Weights of a small multi-label image tagger: soap at rate 0.002.
Rows from block 9 of a small multi-label image tagger, named by matrix and row number. Rows with one number belong to one neuron. Each number is 200 + 30 x the weight over its row's rms, rounded and kept within 0 to 999. All counts start at 0.
Before each neuron's rows are labels from the 100 images, of 14976, where the neuron reaches its largest size: "responds to" is what is common among them. Only what is clearly more common there than usual is listed. The data: rendered landscapes of hills, water and sky.
# gate: MLP gate (model.blocks.9.mlp.gate.weight, 672x256), inputs 128-255
# fc1: MLP up (model.blocks.9.mlp.fc1.weight, 672x256), inputs 128-255
# fc2: MLP down (model.blocks.9.mlp.fc2.weight, 256x672, transposed), outputs 128-255

responds to: red mesas; overcast
gate.252,194,208,198,213,202,202,184,225,141,189,218,224,154,198,221,180,191,166,179,223,181,225,247,173,200,232,153,185,255,205,216,160,157,186,222,244,234,235,210,165,162,251,208,172,180,209,201,198,210,219,179,236,229,205,177,120,216,154,201,217,174,172,198,205,216,233,156,216,229,231,239,255,220,242,204,187,221,224,218,203,181,182,187,143,201,197,205,211,181,150,195,197,242,140,206,223,196,215,206,215,203,166,180,232,183,165,203,200,193,192,198,191,227,180,189,244,243,218,218,230,209,166,181,224,176,157,180,235
fc1.252,236,195,189,286,174,267,244,243,182,169,170,201,134,210,159,218,207,203,119,199,199,163,214,166,238,201,211,211,254,195,189,164,201,169,257,212,220,211,170,244,201,173,251,176,184,258,140,186,168,244,205,216,159,238,172,164,212,200,197,200,195,189,171,227,224,169,168,197,229,246,215,210,180,236,176,162,237,182,179,178,177,219,257,149,232,161,245,222,181,233,208,236,222,166,181,189,174,177,228,191,195,201,271,180,231,189,213,198,213,180,180,190,204,174,206,247,209,205,232,215,204,203,245,197,201,167,221,218
fc2.252,126,206,188,195,243,267,233,218,213,195,175,201,254,195,213,199,200,200,218,195,194,226,241,207,223,229,193,177,213,245,239,228,217,243,203,227,222,133,142,227,151,258,241,220,204,166,195,190,188,248,166,164,232,228,179,210,242,154,177,179,214,237,191,182,220,182,206,191,184,208,161,166,207,292,196,161,261,178,243,237,217,226,202,193,154,173,182,211,258,195,207,152,203,218,224,189,183,230,240,190,181,215,220,243,180,218,176,181,193,182,201,199,228,215,199,195,172,232,175,153,201,174,251,166,161,215,182,141

responds to: high relief; red mesas
gate.617,176,182,176,225,187,164,160,196,174,228,192,204,219,197,202,225,224,162,212,188,175,200,179,191,225,214,183,242,206,147,155,155,190,224,226,170,224,210,171,185,226,221,158,192,204,191,173,162,206,188,208,197,223,207,183,191,199,137,206,211,219,174,180,250,232,146,140,214,168,168,204,150,239,197,137,220,210,238,201,152,183,200,152,260,209,265,176,199,147,153,210,166,217,192,236,174,168,159,213,232,216,164,189,200,201,201,233,216,170,186,119,132,264,223,200,250,168,175,180,220,236,149,217,234,217,138,221,172
fc1.617,169,203,205,195,199,167,176,193,179,211,187,222,208,182,184,221,216,139,189,219,202,199,175,214,261,203,151,233,174,179,166,152,169,247,177,191,202,247,175,202,238,222,174,205,245,204,224,174,173,188,211,222,228,171,169,201,213,179,179,222,197,167,188,208,264,182,148,215,154,179,208,200,227,194,176,212,205,270,207,195,164,165,165,232,187,220,177,180,209,202,232,181,212,206,171,196,146,204,245,232,212,166,188,191,220,203,209,239,113,214,185,169,246,209,154,206,201,210,188,178,201,160,213,216,247,139,205,187
fc2.617,229,138,161,254,135,203,214,181,201,189,199,186,129,201,191,142,203,168,181,250,202,196,207,174,175,183,213,190,192,194,197,202,199,186,181,228,199,148,195,205,202,196,192,221,193,180,196,170,231,198,189,147,201,177,225,181,173,200,236,173,179,267,203,171,161,203,228,220,234,219,233,204,193,194,201,223,186,207,172,168,179,185,202,188,194,217,229,150,139,228,191,152,162,224,230,220,192,205,162,198,209,155,184,246,192,203,162,194,229,220,245,237,196,217,217,191,188,216,172,282,252,148,197,253,195,263,207,207

responds to: red mesas
gate.506,198,194,225,204,187,158,189,217,181,233,219,172,174,186,199,192,222,235,218,228,175,203,177,252,217,217,189,198,176,155,204,186,212,193,135,213,206,184,184,188,195,213,163,274,204,152,111,174,198,229,198,170,199,193,226,147,203,111,217,199,260,175,179,177,208,238,186,204,208,261,161,217,171,212,191,229,200,196,193,201,197,210,204,196,191,154,209,188,207,176,265,184,184,142,230,245,175,200,194,237,168,163,226,156,222,189,147,186,196,194,254,139,238,249,173,154,182,192,177,248,219,253,231,198,149,251,147,206
fc1.506,211,197,178,189,193,184,156,198,153,248,234,213,178,128,194,181,170,188,203,233,275,196,186,178,191,239,173,155,194,201,225,195,202,211,140,170,184,205,155,221,238,247,153,221,198,251,201,163,179,219,191,177,172,133,192,179,202,199,179,196,184,210,187,175,213,219,143,226,198,214,180,241,288,200,209,214,221,195,203,167,264,171,244,192,188,214,116,206,198,236,232,167,181,188,183,241,208,245,171,257,220,215,198,206,194,212,184,174,197,197,189,200,267,206,193,193,192,215,179,197,144,215,237,186,215,193,174,166
fc2.506,238,211,181,194,231,214,236,187,197,210,218,190,216,168,177,173,208,239,134,182,189,176,176,153,207,213,225,185,164,248,128,190,214,264,239,236,252,169,160,154,143,247,213,167,193,198,177,231,249,193,218,155,166,235,278,195,186,207,148,270,192,233,204,216,252,203,246,164,188,216,184,231,171,148,131,179,193,205,204,227,213,192,208,185,185,237,239,220,214,149,208,179,235,170,158,245,239,227,235,170,189,221,204,207,209,195,184,207,240,191,240,253,171,240,201,183,203,185,174,248,213,198,180,205,189,240,202,202

responds to: high relief
gate.321,137,162,214,197,233,187,234,228,184,155,219,231,193,212,244,222,210,227,195,223,202,213,156,190,200,250,166,231,227,173,133,159,155,139,183,201,204,206,206,231,228,194,176,199,191,203,167,220,185,223,187,193,170,181,164,189,184,202,211,191,227,220,199,221,205,210,171,164,195,189,162,198,189,196,207,176,211,144,202,204,126,197,209,221,232,242,197,232,211,180,159,237,214,149,173,222,213,181,204,174,239,211,207,193,145,159,192,165,137,254,189,202,185,229,240,210,198,193,251,202,222,263,203,192,188,184,152,202
fc1.321,255,246,187,177,154,223,146,174,221,210,218,168,207,221,177,192,200,189,216,202,158,189,241,235,196,171,218,206,207,220,256,237,196,267,179,207,156,176,178,222,188,185,199,185,214,199,237,170,195,205,202,194,199,241,213,187,217,191,213,202,181,146,176,186,195,149,253,229,211,207,211,163,170,216,183,206,202,231,185,204,226,192,208,169,177,177,175,169,181,238,227,160,151,271,230,156,154,222,213,252,204,165,161,228,257,192,205,227,238,140,239,233,204,179,172,150,204,209,149,180,206,168,211,250,225,233,220,183
fc2.321,175,165,189,185,146,209,137,210,229,224,164,179,178,194,199,224,232,201,201,225,199,145,206,206,264,155,208,230,215,169,149,205,242,208,221,189,175,241,235,161,185,234,161,223,208,209,188,180,256,166,182,198,199,192,173,183,199,232,157,225,225,193,212,163,203,170,179,212,239,206,171,166,207,208,189,222,220,235,131,175,215,194,157,239,231,163,210,232,210,208,215,175,180,136,232,248,254,202,251,216,206,171,204,235,180,250,177,128,271,170,212,175,174,200,190,172,187,201,160,188,206,246,173,173,206,218,194,183

responds to: high relief; red mesas
gate.151,164,266,186,188,249,176,215,254,215,257,191,164,140,171,245,170,163,225,256,177,204,151,187,207,217,220,205,249,208,232,180,148,208,219,160,211,191,143,203,205,185,234,269,195,184,197,214,202,170,194,180,221,216,208,223,201,180,150,199,178,175,235,217,209,235,205,246,195,199,220,205,235,197,212,221,164,179,182,171,254,162,146,212,235,233,213,222,188,195,162,124,220,164,225,184,138,168,163,183,152,239,222,223,226,202,140,198,213,252,155,195,215,220,174,221,197,183,178,196,209,195,104,170,249,165,228,216,196
fc1.151,231,164,197,210,186,213,213,205,169,194,252,229,236,187,150,184,237,168,140,208,199,230,277,171,204,161,225,166,171,189,244,242,143,199,227,224,207,233,166,205,216,192,184,200,178,127,209,184,207,180,200,198,196,223,253,213,231,227,195,205,204,178,185,170,158,221,150,171,168,193,194,178,203,203,163,238,169,208,195,139,229,197,187,171,164,187,168,211,186,235,276,176,208,191,196,268,209,251,228,223,203,160,223,178,160,248,236,206,181,231,189,220,188,238,134,201,164,212,204,217,231,247,216,178,188,143,159,202
fc2.151,175,220,213,211,209,146,179,212,156,228,151,241,204,208,227,173,163,251,208,161,199,230,183,175,221,223,166,204,160,219,133,214,224,229,199,152,171,208,204,173,187,167,236,208,199,184,218,228,212,219,207,191,177,213,148,183,175,217,168,190,221,212,236,179,204,157,241,218,215,265,215,208,220,239,170,225,171,253,174,244,210,185,197,230,177,177,213,163,178,224,191,206,181,168,174,167,214,216,145,175,241,236,187,215,162,186,220,149,157,168,238,206,250,170,223,206,211,206,166,226,218,185,180,222,182,239,175,213

responds to: high relief; terraced slopes; green hills
gate.665,187,147,191,237,158,192,251,170,233,201,205,162,239,242,249,171,193,181,210,217,241,200,202,219,256,273,212,177,205,222,165,178,210,181,250,158,197,197,238,185,233,188,222,167,125,207,199,196,131,208,175,150,226,168,198,245,211,202,227,189,212,174,237,235,170,194,150,235,226,177,156,187,193,174,208,177,169,230,242,180,159,203,210,175,180,211,181,175,152,192,232,182,183,259,257,166,259,206,165,161,226,248,147,195,216,235,202,155,194,195,137,197,171,144,252,230,223,201,230,218,249,122,248,185,196,204,214,241
fc1.665,157,235,180,199,193,209,202,208,172,179,210,203,194,178,291,234,169,181,231,266,198,176,191,225,193,268,198,205,165,219,162,163,185,170,172,198,210,162,181,272,200,243,187,260,263,214,244,196,250,224,149,157,262,210,286,169,222,180,223,229,165,190,171,165,191,188,165,188,251,198,179,191,199,167,256,191,209,242,229,147,213,233,197,186,212,173,191,219,239,250,249,233,221,180,193,131,222,163,179,214,173,191,220,169,201,180,231,172,211,174,229,160,158,220,180,184,212,192,188,238,153,185,237,242,206,224,268,223
fc2.665,244,204,205,215,216,203,211,228,195,194,165,217,189,176,145,204,175,237,155,196,193,242,204,186,224,198,200,215,224,219,175,200,178,231,197,205,209,152,207,241,167,191,210,196,146,220,156,184,184,221,225,228,169,229,191,255,160,199,195,189,234,261,191,159,202,202,184,193,229,259,241,152,181,223,210,256,222,200,232,223,225,196,250,160,192,245,248,204,214,216,201,155,191,92,186,189,239,185,242,207,211,182,176,196,203,203,195,202,204,195,207,240,176,204,205,162,241,199,250,217,187,177,232,238,199,180,198,202

responds to: red mesas
gate.56,168,222,197,181,158,171,211,253,220,136,171,240,222,164,195,170,221,139,205,159,227,176,167,177,179,206,237,243,191,169,232,236,201,179,230,211,185,230,170,175,200,257,191,172,202,226,250,204,226,235,156,212,188,161,155,185,185,245,241,191,200,172,136,171,282,166,172,235,238,222,191,215,156,213,213,222,223,201,184,191,178,172,150,244,187,226,189,238,235,241,216,202,224,180,239,187,197,185,261,206,181,187,267,243,230,255,212,223,154,192,201,172,219,252,197,184,187,175,175,173,220,156,244,238,240,227,179,240
fc1.56,208,198,200,203,256,257,233,201,169,185,224,175,213,215,202,234,214,199,190,245,210,202,196,249,207,149,165,223,242,163,211,259,204,193,174,159,173,164,220,161,199,255,161,199,224,189,161,213,219,183,235,198,175,161,198,201,247,192,187,163,141,236,279,180,130,226,199,166,137,191,202,168,235,147,180,161,185,199,215,232,184,207,255,231,184,176,178,183,190,224,215,203,218,230,184,195,242,171,257,208,253,183,199,194,175,169,161,153,207,184,264,203,214,217,153,248,193,177,171,212,199,229,183,203,211,219,217,159
fc2.56,270,197,145,245,229,178,190,237,202,194,264,194,229,205,185,231,227,233,187,235,224,213,185,190,193,171,171,238,225,245,177,215,223,214,204,227,240,235,173,217,254,217,172,187,171,164,167,161,210,218,217,172,160,189,213,237,263,229,244,210,217,213,219,222,111,171,175,199,234,186,205,217,217,199,188,248,226,164,180,232,131,239,223,142,185,246,202,219,192,191,210,208,177,173,171,181,185,201,202,186,231,222,208,229,228,212,170,194,240,228,216,245,223,217,184,184,207,206,188,184,207,225,218,235,220,151,220,164

responds to: red mesas
gate.410,198,180,212,153,219,214,171,148,166,169,180,193,206,186,220,181,206,158,231,184,236,191,221,187,256,205,178,159,171,251,162,186,150,215,243,147,226,210,222,179,174,188,180,168,282,192,193,200,207,202,196,126,215,186,229,205,246,161,207,208,197,182,172,187,169,206,167,229,174,182,226,190,130,207,128,228,176,193,240,191,193,139,245,162,195,206,210,233,178,189,191,118,197,232,152,178,190,173,259,203,179,244,246,151,169,184,211,206,225,181,201,207,219,170,199,213,139,172,225,201,241,220,174,165,214,212,135,186
fc1.410,170,189,226,185,226,202,249,190,234,179,149,175,159,159,148,214,215,199,271,188,248,197,155,222,169,199,216,256,185,234,231,210,166,236,157,181,246,182,151,198,219,176,237,167,192,216,156,213,206,194,207,220,189,168,196,141,193,157,210,204,203,221,239,214,244,233,196,202,187,220,172,147,220,225,197,222,211,179,177,147,190,222,182,163,231,241,207,187,206,195,211,265,192,236,219,245,168,183,279,212,151,190,217,200,224,199,153,136,193,254,198,225,197,175,154,184,151,178,210,204,210,189,168,234,243,196,243,264
fc2.410,137,208,195,216,247,230,231,214,164,184,242,213,191,221,154,194,202,259,132,228,129,171,238,177,171,178,208,253,216,166,197,234,186,191,151,229,153,179,208,221,174,182,226,276,217,200,208,204,197,151,160,168,167,225,253,212,251,198,167,189,168,161,224,212,189,168,144,228,193,204,209,199,221,146,246,185,166,203,226,180,172,180,253,176,204,139,159,182,179,172,167,227,152,185,217,224,195,193,146,167,194,236,218,174,137,200,206,192,193,188,200,220,156,158,219,186,189,168,220,188,194,161,239,248,171,247,213,182